Weights of a small CTC image transcriber: layers 14, 3.9 epochs.
Rows from block 9 of a small CTC image transcriber, named by matrix and row number. Rows with one number within an expert belong to one neuron, the router's apart. Each number is 128 + 32 x the weight over its row's rms, rounded and kept within 0 to 255. All counts start at 0. Numbers have three digits each.
After each expert's rows are labels from the 100 images, of 14976, where the router gives the expert most weight on average: "strongest on" is what is common among them. Only what is clearly more common there than usual is listed. The data: numbers of one to four digits printed on busy colour backdrops.
# router: router (model.blocks.9.mlp.router.weight, 8x128, trained with AdamW), inputs 0-63
# up: expert up (model.blocks.9.mlp.up, 8x64x128), inputs 0-63
# down: expert down (model.blocks.9.mlp.down, 8x128x64, transposed), outputs 0-63

# expert 5
router.5:020143116138112108149125147128142140143125152174154106097142140172058187108146118077179145102152113095117126119156085140207118178143140144090096111101190129166185162183123138095172103067132094
up.0:086126138172175189115151097141110141097098069168046093130145117141164060179176108150118062069129185093133135165108113149142143138136191099094143168124096113159145128139141126088150106147094094
down.0:142149078083138068114121148075151151059093193152121141044170137073133089123126092115155141154147125110164180072165081143160139160149142165136128095111139207171046177153137112138113145118119146
up.1:145131193162192104106137153124196167111053136184144109079091103166093133137136155110148111148085156100120129156137096139136101160125183088127157149086133127160101121184132101177114103117110108
down.1:056103142117039142134141162129110109127162060128075147077146136085127126158105174133154160087095159111146172139153089145170138154091135141121083103150074142139166125132156153061126086112161114
up.2:094126065150120173115113110097181114122109147144084155097093144162159110107159090153091167119140088084084115132216162069138201092128112188095158131109061113085162105111102156112113080134057170
down.2:083178105159094070170108169102129092130142003146088144199135106113097153170094192169157137132159111135063149108150108151137102139147126131123180109129134132081109118125164165100145087081129116
up.3:067139145153058146091114185115182149135112120199109161146084085121084135168123121120140122060158160127126118155185049166108153218107123135138126123167131133164088165173120082048187132116123077
down.3:135148138058136096139085103063146151141134113128170043042135171127146155151108127117118143133104141067166136172154141170149086141105105131145136127047174134118093131089149160141131084115175153
up.4:108099178109144126071076054142135114106057137197125071089085106137144131151130083149138145157142119115096154126188086178125146139083134122131123141130156101147080166046139095115147104102106176
down.4:187142034136141176130070059165126164114137094107051157157120137153161146159163140153117077091143113109086121113112128115117117124076130113151097103150093063048099165107147100161112138123144170
up.5:157123143135172187151176134063111131099168069166142154133086133190135080131142128134091125135145073098172087177144157102118115063141120165174135095124135083071145131102121119091201097066133133
down.5:111176187099206108117157077122154103109058120161108157110119208191141128152105124180110093119107127043084121142184136104226156122141091156160117102130169111130111105115104196113141130141133138
up.6:125148117175073150145140096136108156167155179061076085127083084139090136156142104196140164153119120191145136118129113081178160096114109139122151086172122091146076108114076116139158128098155136
down.6:137208062104095128165131131149137112109143106134176125098090063122117112085116177189164070153133120128145162146126121094145077080193102134168135170173156172108147130109124116159192136157142102
up.7:127067159131117115089164171138120156104132165076122130155157150155058160142068101085145134143165144165088098120136112147140073129126086129161084179154074125183124201120154107178128071086088152
down.7:145078066052111145133168141125147097129103156107120148132166115156124088123144128138133141110148155187169075111075122151117126139132156192122091164137156068082112085118126115141149148127099157
up.8:114134109133161116092070105129172112140081150127099128124135118138201135099094103060142166142139134111093157072138094127141147164131105100145186151077191175070122126120155073127116103165101154
down.8:096100075177136078131128154124086163134144109138082135142168148159202181123109193137125119088132130105114148118115122196106152090122151144137074122140111144134147129146132118109102198156129082
up.9:130174185070109123091116143159099103115138064132106079094110121115100119147113106133130077121105113104121152145131182185098121135105129191211126179119172119112151091101087143166207106106164180
down.9:075157148189101139141098139200131059097128147133144153151096126187108133150116158147159146164147166157058116147142172096122166124149082090155116134137135092125131143125141131080073144183083143
up.10:104141137095153165163130123206056150177122098123117169087207168143087113085146148068100118121083165114098145124103132147093156084079123139136100121110085146180121111101103109115140112139175127
down.10:137144156159120143121096114139162159118118137127105105118087177125097090207171105141122130209132115176047129139203181052168102104128112123118126143120080199172096170124112131158120167132147121
strongest on: on a plate; length: four

# expert 1
router.1:153106087124117125127131127132134106110146148093131112086195145110170116062138119131090155134090142102118138133084151112148141148162134125101056181092126163095114133174119129099109058114156184
up.0:116053140102134111122169164103116130183082120161082140126088097094050133115115151137129160123138121128103124157101088149176140147126112093153112149144149159110137136164130159105087103145130156
down.0:163083109045190119096155096137102106152139086144142148140136136089153118106057042093174104139153199124154104102095159170122159149134153114147128129123127156127051138144177112092148179107157093
up.1:159118117148128096192117205146146146133090065129129075141117128132180109145128111184089163139205055083127134135137110152110141128112104120115096056167155064119128180163128145079169143143119119
down.1:133122187166136130120189150126089147110179183102160165121145106128130139137125112094151106096124173165135147077066130151112091173078168090119169103163144171146185161154126127104099094112129111
up.2:143096153100137076116113139096090162098135160163088175109117138053105164126175094180119148106139105136131167117161116148212156080109150107163140149119108121115179096115190156108119114109119131
down.2:098127172106140156150180143152114112076125104161158056158089165101125085119094160124130195163084113117175062150160102166182076152122131131111127136136103152142122096113154145155082165074132150
up.3:108084108117130152177088125123162142126169132117116116151157143117130109164147100072112146126107115134111134133124098115112121135128127155139140083063148213084110089133115178126138098128149167
down.3:142120128102099098125139158193155120161123128081120136180119207136126125185087122123145111133147085169079063135175162136110079189148136137155116139190123125090205172120125114109175146108141134
up.4:129099172174108118189084120143138123137088170111094064124122061130104158076126091119135131122142144164151118150122137140059070151147157120157158078097096139188117151175095188123129095070176154
down.4:126133082075149131140113081108153131113130128124145108116067109096153141117103116156163089136134125125146107119186100114199163104201162115147134109156101112163164170164140118153163133174119079
up.5:138169152121118097149063099137152096163099114153171130079108125139145095110083173139100212170171101139064111101161196168135142124135089138166147101167079110115100179141084069159085128129083130
down.5:098189106064078080147120173196141109083157095151114142082145144129143125084099166117151140171176182104089104073137144150078100161144110130122112108159153166090115100143130150119194129168144175
up.6:108132220120137177100128112112150141139133157176217128136141116051104115139186134146137177124080127157165141128114124159133145053120173104096154082154063098128088170052124144138191070136166105
down.6:104143055135089149073162127117131102084141172138174111119091154064149093162136159103173101117128088091169157136206094112128143091133161104159080125190133126127153136146126112110113183094082094
up.7:099144129148131195121115121111107110143127103152064088108099098166113182091117116133145111101194130140161128164185086076143068159187071194194133146170140136166168153158105174131131081154117150
down.7:097151096099179174156131145108171109176165117122153164092116155077137139154099115140175079153102125134125089228091116109129117078125124118146097084113122133142079134111078131101177156199162133
up.8:148116117138190114161105098055162151117117078127107119141085154110099139110138061183111149110114138148085134141157169131193163067106097110134132159139076161136144131101129135108117130193097125
down.8:132176229154128072115127159102118107172202101115160134180107143138116117141122103127147152151108102139113124130130133181152096148085064123131165146113106117090153175141105105094112169149139140
up.9:146140086099037098117140140176102140180075092094138144088078132147158118129145087070135197116100138140124118162153132106159151108119175134149176149151133148176130177118091128074142135141141105
down.9:094079128149159114142123165079195191225215127134109159157136118091102091139111069117120113123140089114155152129101083123074118142098071129139118102108138111141124161129126083184126123123098097
up.10:141114200097109122201160124175116126106107110136138133195160153106123115158173126080116142080109103137184099089159161100126192109065123151142153182126125123055164151125118040145152176136195100
down.10:128125147187091180130137138072156101150155127117170129152095186098139090127075108140149118162131162077075116115146149099106132136150093147095110175118129146173175187093130136115116124155099067
strongest on: length: one; the digit 7; last digit: 7

# expert 3
router.3:083116162128141135102124128060152163094152113085118118113128145075167117185135148127158109102201137161166103149151155133141159076075085115112110112171105122086127126087123148072171090111131140
up.0:142217109137152124148137112185127115105103143068086140162164094084116156133096177117126108131117097092105135132197122141158136105155192091125111117121123154132134172171124157114122106158121095
down.0:129090129065138131178114100064117162164100084090107150092096141060070107156198079175104127160130163084103094111119120118089133181136084127154149117171118129116134106118145073118182177114147105
up.1:171093143113106100137145141121166114077175144032076101106116131125147109082115145141071088194051117184101126144135203125128143127156102125087144144073133115152121105143098112166150178172133092
down.1:153205133096212141161066125147130182144115124129101042115084162114158157147152113111146125142162123150117101154160069109146076113165153105095140152117099156163155089136116077093158144138095121
up.2:081134161089107093130125126107144122108126114203106138177149099057159139156107163165149136202099119125119168117170084074119166155098147150098085147147100056115144149134097065158144101119167047
down.2:102168094137166118125160085062088107155096146128096153121099200127124059099127149142091162171108205155121121131115165103135168106193135146160098118103139139112111113108176186108130126178128115
up.3:138150106102186084135065161135113091137161150161172124126149180180126157122086095157110070166152123143115097104152135175083129157070127140210091183090117079098115152102135166134135163119142100
down.3:166084143146137166093185100103159164083126180090046204139148129118137116118093189156122174106128152184118124152162112090127166148146115178071197107143127112137106096121121151091098177159156162
up.4:095117095158131114110132156111083118151123122118024113146200155173138125134147166157100121132098078118096139114163057176128127124123144112161084112164161096055101151128139146120121137136094108
down.4:135119150055123139137100149082097138145132065127157139108102123129080149122164153159073112204094153115094179152126165124099105120160167115139126134183153104088106120120122132164111085134154190
up.5:167062137185147119045162120132164123171133142094118138117140103084125101109159171177101130154080124123128117070113145141129111152160163142110181133077107111113131059059140104074154097173166159
down.5:143082111105177206131089209119083155113193128126143194171138099157113133090072149110111156116107118124136110182154104119134146129171110098082083153056138126179121125109106100102126086107138161
up.6:088155164068116087111135084178150107134187132141118169076079153156130152147165098160089147117119141129157100123152118169165177103145115104093107091167064170102137170132125125110137148153119164
down.6:106073144072140172143215167141140139077093085118185119132101127138157135144161120097126165135111113145148161162149110128187127090160115108172154133107166141079053155110097137189089118070101085
up.7:100147182062160151085170149143107119085124152124132146075127122132114123141201126165164142134168111181104113154105123093134147153074112177086159140102152143074107096167069138082172105182130147
down.7:092123127145072168164104159104151091149074131152118168188152143082148099134117107166058151095113115096131163097127113145137116112108091096130177091085129140159107071120119153074168115168177142
up.8:108114175106172147185092172112204100161114103134136087102103143071103121101131071131140107145162107158118110152109173151093093141129131115176104194113191118144135204087045145140156082096172165
down.8:126132121142117108105098092137138092105102133147155171105165121123068105178100158091143082074129108068177128170120143097134152148101083141099080147086155117074135094113177117123211160134095137
up.9:138100112140117081157135089079084156112118143146139091115135130154082139123111125146136092146125100120122108112150127147127172113168133077119190115155140185185132093185145128160085125124126114
down.9:123115133176140128150162175164142148130167099157126157137134142134128142100131091141133106192102106113139064140132099093102120113126100124110105171115110098072124157122158082079139168089098110
up.10:194101140159121126111152122118159123118113089100100164147117138107130069164142161130100158060102150103107145137117084137121128133097189198131185137127062124112110147136107115132144116171122137
down.10:142112013165149108135113162051098175157116129140114170145137120123146157109153137134177079137116071146119132095046090152154128115152214125130179146117146120135163123140134103092141124104103129
strongest on: length: one; the digit 4; first digit: 4; last digit: 4

# expert 6
router.6:142077146123162113131153110158158148100147138077093145102109156077152116152079098140095132188110193114140127205102127150097122115125168075117162100058174110125179184121122109109121101137151125
up.0:152134091111140086141116183194155171146150124175113056094118165137035135153178120045107117160157099125158104181103099155140097113145187158117178128162101111123085109159128128075173122101139122
down.0:096133008123184118162109055149167123152131101144111176114116079063101158131118070175109156076133125088056163111145201130111094191131127069117151148174154136143081142120095121084083162167127178
up.1:065225165116154073100159085141092103178138177139146162146098110123139118130102094113143176150193101131136098048144173123155089128141102094126174100146149094112133122122050161134140134136106156
down.1:095156225087115076133236094110129135131052077158124115151097189200182115134141144138132107118130164134138132133166143098158113141127088171161120053142109126097109129109129143117146133150072102
up.2:148132152095125154115115145147187172151121125091138159162125149115147136152151032150111134165176144158120189069156161088128156160113127086113161123120081161129083154078104101157128130110124110
down.2:094159100084161078103169131112101133139138110121169140238117100202173123131134109121157133128129141140090130129145123119135178092187025152152129180148163142087163110139133088073151122105096084
up.3:126092122173125088047117143133104075088118069097176067135162164152139164204173150130117163074102130131104108107142156128086129138134140197134112127139058131099104121098165194102149135157168195
down.3:112160103094127175162117076168142110155127127127149177156119172105131086096075042115087112155148119130096108097112097113163113108062151138104109082118171171127131138123060112092102124069143124
up.4:107124110143085102103125121116146144077107125151119158114103093186109100160126194112109085104103145172107135194137101168117106179176117128142049184188132070158088060150175133109159183124141089
down.4:139125115117146165130161192122108103116172139143091099147116110140134137108154087182186184086115084152128114137150124162120131101122089100122140144147174115175132072122149138147097160150132143
up.5:118137114145143132088162111101211097217140171127108095101120160131164156112131123132166111029120097083121117128118110111124107146108139081109213138185146091181099126130119138172169145152139095
down.5:157090131133142172104175129125088144173147113128139152182153172095118146145133131161142069126123124083079139131097141091129126131100059139152104132083146081075000135112155112131158117118132118
up.6:113108143160175128150123105165098071144134120090146094178111117182085178147071152144144088234121111134129114096116139105145111154114168135126058193085110083113155155131122059197096123098138171
down.6:147171175125158173146052126080107120137123202110158203148100152170125122104147077140146144123078060123165128150160124119048133145126111123084162135135189171085157118126087099105137104145123113
up.7:153081083164088161131164173138134159174103114079094078133134187096079148140131108130143137090128112146115167126119142192121096100149075124107158108151126086100129142149103064080126115143122161
down.7:169139112117157117104052119130124170077122140177180118080109113126126097131119058102143189122124139167114145126089127106093068126088096114084115126085117158120092173152171150155150124123146110
up.8:166096125175098122205102116096140137117178113071139058182128105148120143108156143093175127158205117145141126137078101119126090142175089113090121099078136125162138117164058088100085136184137115
down.8:155170147142115151114165145149090102138128144116076111109215144153139096130173107101155119116134099123161092075179116179174126137130140127083210104124147106144122147156075158127107169066126157
up.9:160165126106138127096110143115140180060103116086107134065171169107142171084085102149153116098092137134135088125098147058122154084121154088127182188098102178107149169114139115092129095115138180
down.9:103162143168121141142148105158161082150117132127179200105104109130183124185100130176107156135158136140076145116154161150077141143158077146107115154097114093081087127103081111149136140102148151
up.10:193109193101138092085136110137112172169149119164208158127093148139178150110164063102101153150117172074139102183117213093105116073098166185141103103126154117123122119166141163096109083089104116
down.10:173194083109058099116152223178111190129106086161156067150116166147085139155119149129127152138088173114109128130172138110098085084097168167106163152142129059165117142123121095152208099105110100
strongest on: length: four; the digit 8; the digit 6

# expert 7
router.7:124146166103131149067111115143095147123090147155220139138136190114136029120140152091090100126160103080109117123120186111110123094163092096109104113136113131129131082142101122121069110075087148
up.0:113158049108120132116117116102089123099124089147086124143168154115117169167126088154184114147116103127158113098090132101213196106131099177092136158118176149083108147097116123147097169198075115
down.0:120095047111098166137160100125101136192170128117093171129124159111185123129128118136148167120123120158147068085181066147122080096175115138149205137151063138125215150117156149078148102113130140
up.1:156109126118145105077140121126125112143156136144153117131161203112160150209121084090145131161157178085119120179161124121156191096144076127165116121082093143105126219098077159110107092153109107
down.1:105116052081135150153090133128127104128138094119045124177203165119115129136188099137149105126155160111125163094170098120123156133120137100137115129097103077187154140105090115148179160124125149
up.2:164139108122193081140143157074073144174152134153103133156094113109153137124136155099142168097095161096103136150117182122157097127206104120123177177081131108126126118162181164191146110096133062
down.2:126098146126195067134123090153104113139075074138061112138175119134180132123096152115104086138151137119155143095158097128157139128162117173063117073079157161221076123121130136115189136102135168
up.3:189164102107106136180164152054189121177121119150131131082064111144156122150069114136137100094113089127125148162134134118123114083111107079199178175134154139096131155144086155102138145165185126
down.3:114140110108153131090125161090112143116127173127092115115124117177113165120085098102168195069123100107096123161164083164150100146133186171116078147152128082132184138124183127089094131159158092
up.4:050172128166122163159155131155186135110116167104119105075092115141158202134072144130128060111115116143167165158117018142127131117102178135077146177162179147089183165132141122136134134105095123
down.4:066190141155128064128129112178113108102121140137035073138076097124107119136163118111104147161155099152080160112163146133110139108147155073153190089162154107185137144153126106095151097156130051
up.5:138131135090172148130178086161173158101138120160114152145099075125201168164093138130138146073075127136130116116110088088120186126135148112074105127119163127089117132102153193172090147107139123
down.5:114144097172168124125098168160148156149099050161078091114121113061170132155155123165073117109191150080118147085115124183143119101118103118187094140119118113088129151134111091166163101129118138
up.6:150131125100150140116143129151164173179092220128175166124122091127171103101089088097195080121159078138168132092092155164150095119137125095104146092121151157116118134102089148159204101121125168
down.6:140156106121096148131053140128065108130164130117133102133134164103126143139142099096128135150144024099096101130187110218138176170173152082198154125155183113118170141150139113139162134120134168
up.7:180179157152139115194131107156162133127080163088165169105164142184086190181140086083089103131143132171122157163108151117091114065123157137150080137109145143162107191147118140118152171088146119
down.7:129126109115181116118080133133142126136140059133169163116137190185141133091115141123121119098141073135077172070108138136107149083132101100139155072181161133088200169100148135125170121121140142
up.8:127135111158115107095156098124188109190066173097168092079199106064166166152156143114110154191155147169120125124098034152105112087094144089157142126085135141126089118094085094124115125108138140
down.8:115113098167140171144128187158158127089147169107111114149144120187133148116128155116189124028049103174124152134106140128111135096134100116105104074100139120099153143132139119111152114138098122
up.9:091062128127107070110152130140125129145168075114144115134111157156159151120096186123139195090169141115169134105104155155125125147122133125151082145154150176073104191126165110202098069159129126
down.9:123085089128076165127166096127117116127071143130112129153153157060097132141134150172148131117129124149181142122128122128132105106143108161176122185093125112142165093117114110084090171165151123
up.10:107168081160108109183148147111109096113125120106105121154109112173167139167134136097126139145179126091135140125190158153116116146100121080110068156115115088156121069126115123156069178123150129
down.10:112094172081115118182105107176111063107208136105110099144133098101185130188166114130115102100136155149126135166094129126111105172202079195103121078087146121105122110115159123071119179147137159
strongest on: last digit: 3; first digit: 3

# expert 0
router.0:209126103108134152137197168105074106104156114086184076171117167151109165157101100121138114170121163132156139122164161132104087125190090193141121144165152040154121100128147154091151167099078157
up.0:095118160072120124150147122118135136123198136084091147086162140141146161113162122098131175139101140189161121115096077125096105166122204168065134079142113135164152124102202119171101107166128107
down.0:122120059130078065129062121132154139150117168150179095132158134119104160135168057071118119107105169101119162073105131092154092098118165122143122139098186149119147127108169172155134142156146177
up.1:139142142167120140152083044156100133096148146097129086144188089065118102111134159126111094112112131137144193159166085100151107149150123088080093129077102119127146162110156064128077111126081123
down.1:150131155140144175141177100111132146128137113136122126172112142159137180181043086120116129087102152097137099229103132107139101126121149106095117120140145081165133168128159134126192102108139126
up.2:105121110100173105140180088091103180105138147095102185162109079081151100163140108176121168123087140084112115135116106058118153149121111145135101167127092123106106070124125115161152173162115154
down.2:128120105130125107127149032103130084156134142120133131147086123147109113173103067141137117172133113106183134094130115066102117144154104175114120145160097127032117123122141099090112082147175132
up.3:126109135126119148165132144075096138015055190118134099081136145117127132072112159152159043170111172132144141105128148124139185162109177119099144130105120071173157096150120120132121157101092154
down.3:096136195138074101115141132189120152128103144098155143074235113146139131135137104118157131131147178150163119149129101143085161146130132152067132124155157144143064108142120127134167102135139098
up.4:098157145087131097113112091144100078158138113173090183095141111160169142094098101089191122125137116172117114132190092138135136084130150112135143147164112147109113237149128065090098072121134078
down.4:138137163156148181105114112054105195101147130153103163159097114146132185145112173132103083095111157117035140157132117159166106122115148140135095107072121113122124105134148129074167142128122119
up.5:142123131102131140110143062127055094160149082142139154106136136118100123085125169127124161139132151123125156141111153147143199123138186095182148107159153204142126174122102039141122175099107108
down.5:077091183217159127121094103114140166131086122149191125113165123150119119086137149134130081194122143132134193122072143141123104116137197100133104134111117115178157137115122135123151155143143120
up.6:194162191162096093127163059149185136138156137112117108102099174135149168112095100159100098121139122138107142088151096186170161181115135141160135125111124166113174120112152119136150093070102083
down.6:128179135104150125140135142169130167131094096133104089091186077151091117139159120072081112137123114132083095154068156138053113121094229130146109129127205170149121148147137188119154177099181135
up.7:152149134171151141097109098085119095072097102124159090108131081197157210126139148094173139155138093155153129092222075131127152153115094098121144108163184120176115116134072095066173095131144198
down.7:096124172184130084132099171082138067165092154127180171111094139090116128123129162111137120123091170112115145090142146200127143136109255121104104121090121145167181118117151173156089163127129096
up.8:112128132100170141163131129103139172121141109149086170167121139137137084156102155159106152096082090135133168109107095167126095143105145109119103092092173144156141127124187148187097080186120146
down.8:117116082123148121141151162130161140120101166136090154087193176154053141127158098110168137141094190116105079140139096148133129110129118190190095156143130183134071117110171148134080168163113127
up.9:155085143151148118114159152116113094123162168134100143087123157139171062132114103158043104124088104125169148152179158113120200067192094137136121148152144150059127109063132141104127136170119128
down.9:156096096184076048106124114082140149139172082089102183116142057150131127133109097131141139097163112081071151142139143179112134164150073134129138139101077128033081143121142099132116125131124088
up.10:101133102111116093123135133166103151171153129093152138182133150155099144121113153176096168123085145135066108084138128110144167090134113123058101131097084179110113151116107129102157108112075006
down.10:157182128070149136108116091103185105103122153115122054138146148133168112085141178124142162127119118144201089126074150085131100133062093113111182170172089131161101163090165110134063136156132164
strongest on: length: four; the digit 6; the digit 0

# expert 2
router.2:117166103062102076143174143174100098130130118079164189144147118095142157122212198132155139056128091136097140134119180159150139167093169157142101157188121134132115086098092141095078181182134157
up.0:138184156123139126133171113120095149168116093121099021095167143106135163117091125103161100115182169146065104116159114156137131118114100149114096132194134115042112156125134035145106160102142169
down.0:156085145066081118128150140158149088119115046144172164104150140123108044161155146143162171151150105102119152114110143136134134092183131106157143130115196170150126116126121153084141134110120068
up.1:174147114124119115086112104122145165089150136116164144133156145160142162167130133123183066085094169145108122158109148169118110165147090114173164149100183144111149156144110138108127123154056150
down.1:133094125064119158111103093180134141163135126103126123126101153142113141145062060150172123116131105112161159136160142137200162117113123144110158101106072077063100094135133096131147103146117171
up.2:146147123170065083112153124102166137076123153090123163122134168150087092100128118121154140067140126134150134076087109185129170100172164167123177118142107158088174140152106104167153100149129096
down.2:120153100157119143105079057074146121126100135110145179174153171145153136122130144097082107146133159122105122142145165145133129154141153057161132094102143047017124145132109151114102140099057146
up.3:089124146155069176119156156127096108093099141100100120174114089084139142154150152138119126109127108128098125103175153130117133202133128166126115097078106128103143152118131074121111143151127144
down.3:133203117079136117130197102118138108072092116141130143083133150176130112159131099168088139160123089108102120168112148111136152162170090116119121072105134133067141105121123164106152140136154151
up.4:142165134083073131129148089189159071227147029109131160100113103082152100136152084138106109115137115149115075120168119185120128109111088110214113101119112122129133141130099140119160158126146166
down.4:116115097155148106186079087090146134126164142129126104170120144127108128102117170149143167211120081095055154137110191119110129110169071150105052067165114086107052091077129138190120110133191129
up.5:127113131114169144059096118123114175084174141106154146117191134102163078178133175105121082197097134153157147158153115102158171107176141126164141114151109084141109087173077115116153114109111162
down.5:122159111072132107126134138125128167096121109095107141074160158151158092097085075157147183139146155083121050169204097110067137169099126156094154122117114171190182054160110140086164121098122214
up.6:153179156111160102106088103101139190121145104092154153150121201177111082104113086084132111109111127100167143138170171128120166077161154105144176139126151149092139088143135137114154104143091120
down.6:103113092187142093159160111099186145125107054097094118092106183113150103138130124183119168078131135140141134102154090115055147113199102128149142129112158154065158112136112184123130155165141109
up.7:119146127133158163127144108109129152081066148118166118138215191117085132091083121158061153090119135155069112070090120119083126133109083154131119174120115164163150161114114188096079117135172164
down.7:129155086147087079082116104192131174097126105128146092117152058142148149121144128086157127138124111161143164118083130145128126135148129103146115112124138166176071109122157138146192079179174140
up.8:131111094090167111133179085103108175081156131111106082128163125118101178165148133143165124115066196061130164139104145176134139139099137115152114138135131036161124110109121130139115099104177176
down.8:148138103026148111137115085132104151143092128096107119085163145101170154142074074143173125117100166083145190103127145117113109135162104168154168104085112136158089121109087090141178172127103219
up.9:148110135086167116080149166136090180162100093154058172158102074113097150145167130130153165098153134167149112143069075113165154131061112104071101133167125188060119074094138110173086118135066103
down.9:063149162132177100140147152148118100159209210147098086159110109147133140104076143100114119217108119143116108101166153197166150107186155140123048090146137207188145140127078149118153170104138118
up.10:142132152117234157155175134085103093088161048145117092116086178114141140162149177134184095123070119101147125141132165122140158119094111125224144158139084091103202134153130112143105135147127117
down.10:173185120095185146106118119150111153108140149126132140168142203123130155084063167096105130098100133155101088188097084143101138103130151096047135138117167163177132168124100136076127138091096132
strongest on: the digit 5; length: one; last digit: 5; first digit: 5

# expert 4
router.4:087120111088150104153095103173141085106112148128129087086160093079110158159127107164114126141103091092141149143124104056152066155158125061121169111124134081134103115115110110118089166144136182
up.0:154116099119130146165151143082162174076090149161108084092100124188205124153144114154200083157097138131163130159112082092130077144084121074142141115133106122116096122127105116074137100176136131
down.0:156181112131091091134097125106133132073154183143114177064133090116092117109130125142141165138134092124132143094145110144144126135138082148056118135145142169117158098135066190143167127115094139
up.1:113109077190143162126130154117133126084119104144084089163132112114093093194091082110135123113163077139097118160102085199104149121125099116126091171165126102123147168098137152163142119075137172
down.1:121134175127111131160103122148144153103109123121136166134146096181147131108126116089110149177083147085217148136186137151110126145205116065083132165099160137079146108109131082208124140135145138
up.2:134120125148087122128114111142067124059165130104153130145118078073141163147164212114141146142169128136155096155125137129056140150092105152115133116135139160107124118150182212045121116186118164
down.2:117144105159098128168141140156108077064098093110104082143070141155154152120149141121067133210119163106103101071097168107107088138120158172148186124135149095108140142084120121193127110159119162
up.3:107201136079152108182089164133120124086081142136139077090159161146117165099106125159137135103127081120085146142168090106157164135164176074162176160088143130139136187138096162105110121081177160
down.3:142102152046099146130154080155139130143120135092117177147140065120138110147111176128117140148063137190134062128139154179092091128121195110116136125128138128192158147158120097145156130132121179
up.4:176127079100092116191138110141158151088095156058146108115138117169156106152133070102141133082148151077155080155115125131093121127097131118152199145127105149189107198108082116132149146098154118
down.4:154066129213120145119226141048132111112165138122124089115142212128121109107105154142135099188176138122139094160114103218137121139130166137066118117076142144133119140131124124096089157079061106
up.5:114174145114165117123148125175082125148077121152075157093129156126099131170156140128158086139115094107166199118113116108140142155133178129054079155098137157113131127176083090190142079128146099
down.5:136074134158126097125112185195124187123072143125093089100193075149156108120123177119129134131135201125084132164100133127144127082044105140092097127149111132121167145118119154120173149125143096
up.6:148135139078070170140145153205097171147120049130201083097131084136111110154114118145151119148039105143141116062141085076145115139044147166140124151095116110146158114122088157126097161097133112
down.6:120019121068128135163158120173137132127157105087153102107215120151185118130119090125115158117116174080068169132077091176078074130137173120126191137142133106161072133121141084119155125094123147
up.7:122090169076190176124158121094097142157128175118069136170101133179112121133142084156089104188109168127129116163163084109141132098124067154145092184145163111144073119088131107113127122115122135
down.7:113164137110105199129051126094124105106079148146113099095126146046140144090132129112130134171087145122123152109215110096110185120139126134124140123116161119080149149116115110143111101114159122
up.8:110087140097109081098119160176171163157097069127185098162083141183128090125155153144084155152182090091184123147118168091110082100166121110156100158143084173091108144096119109144102108159138077
down.8:169183097158122191179105083161130080128130130124056171165137155166142198143163124144126123136093114110093082102142107124101151129132083125190123120113126138076138179122127081165122179090116097
up.9:141127137086149111129099106110115062161095155057099187057111124124133164087200083146083084156193065148150117178085068121120083164119139125123100116140101104112189154177141106202179107114130143
down.9:097139090162099144134114096125115134133136084111166127123064159070118107190077152105183143065160228120076159129114173112142122128126143123167088188105095161158064163093129114121135186148115133
up.10:103091164155110102127078140176110123141140062127175109173107124155128098160152110097141166078196132145160107089065179119111108166100143146130147149153194155146114123122117137151073146102136139
down.10:141152136086049113144191157113118091096126168108120094144130240174147137183124117091122127102131102142143134118076156178136164137129155152154082150149074083090159126121135078200115119172126135
strongest on: length: four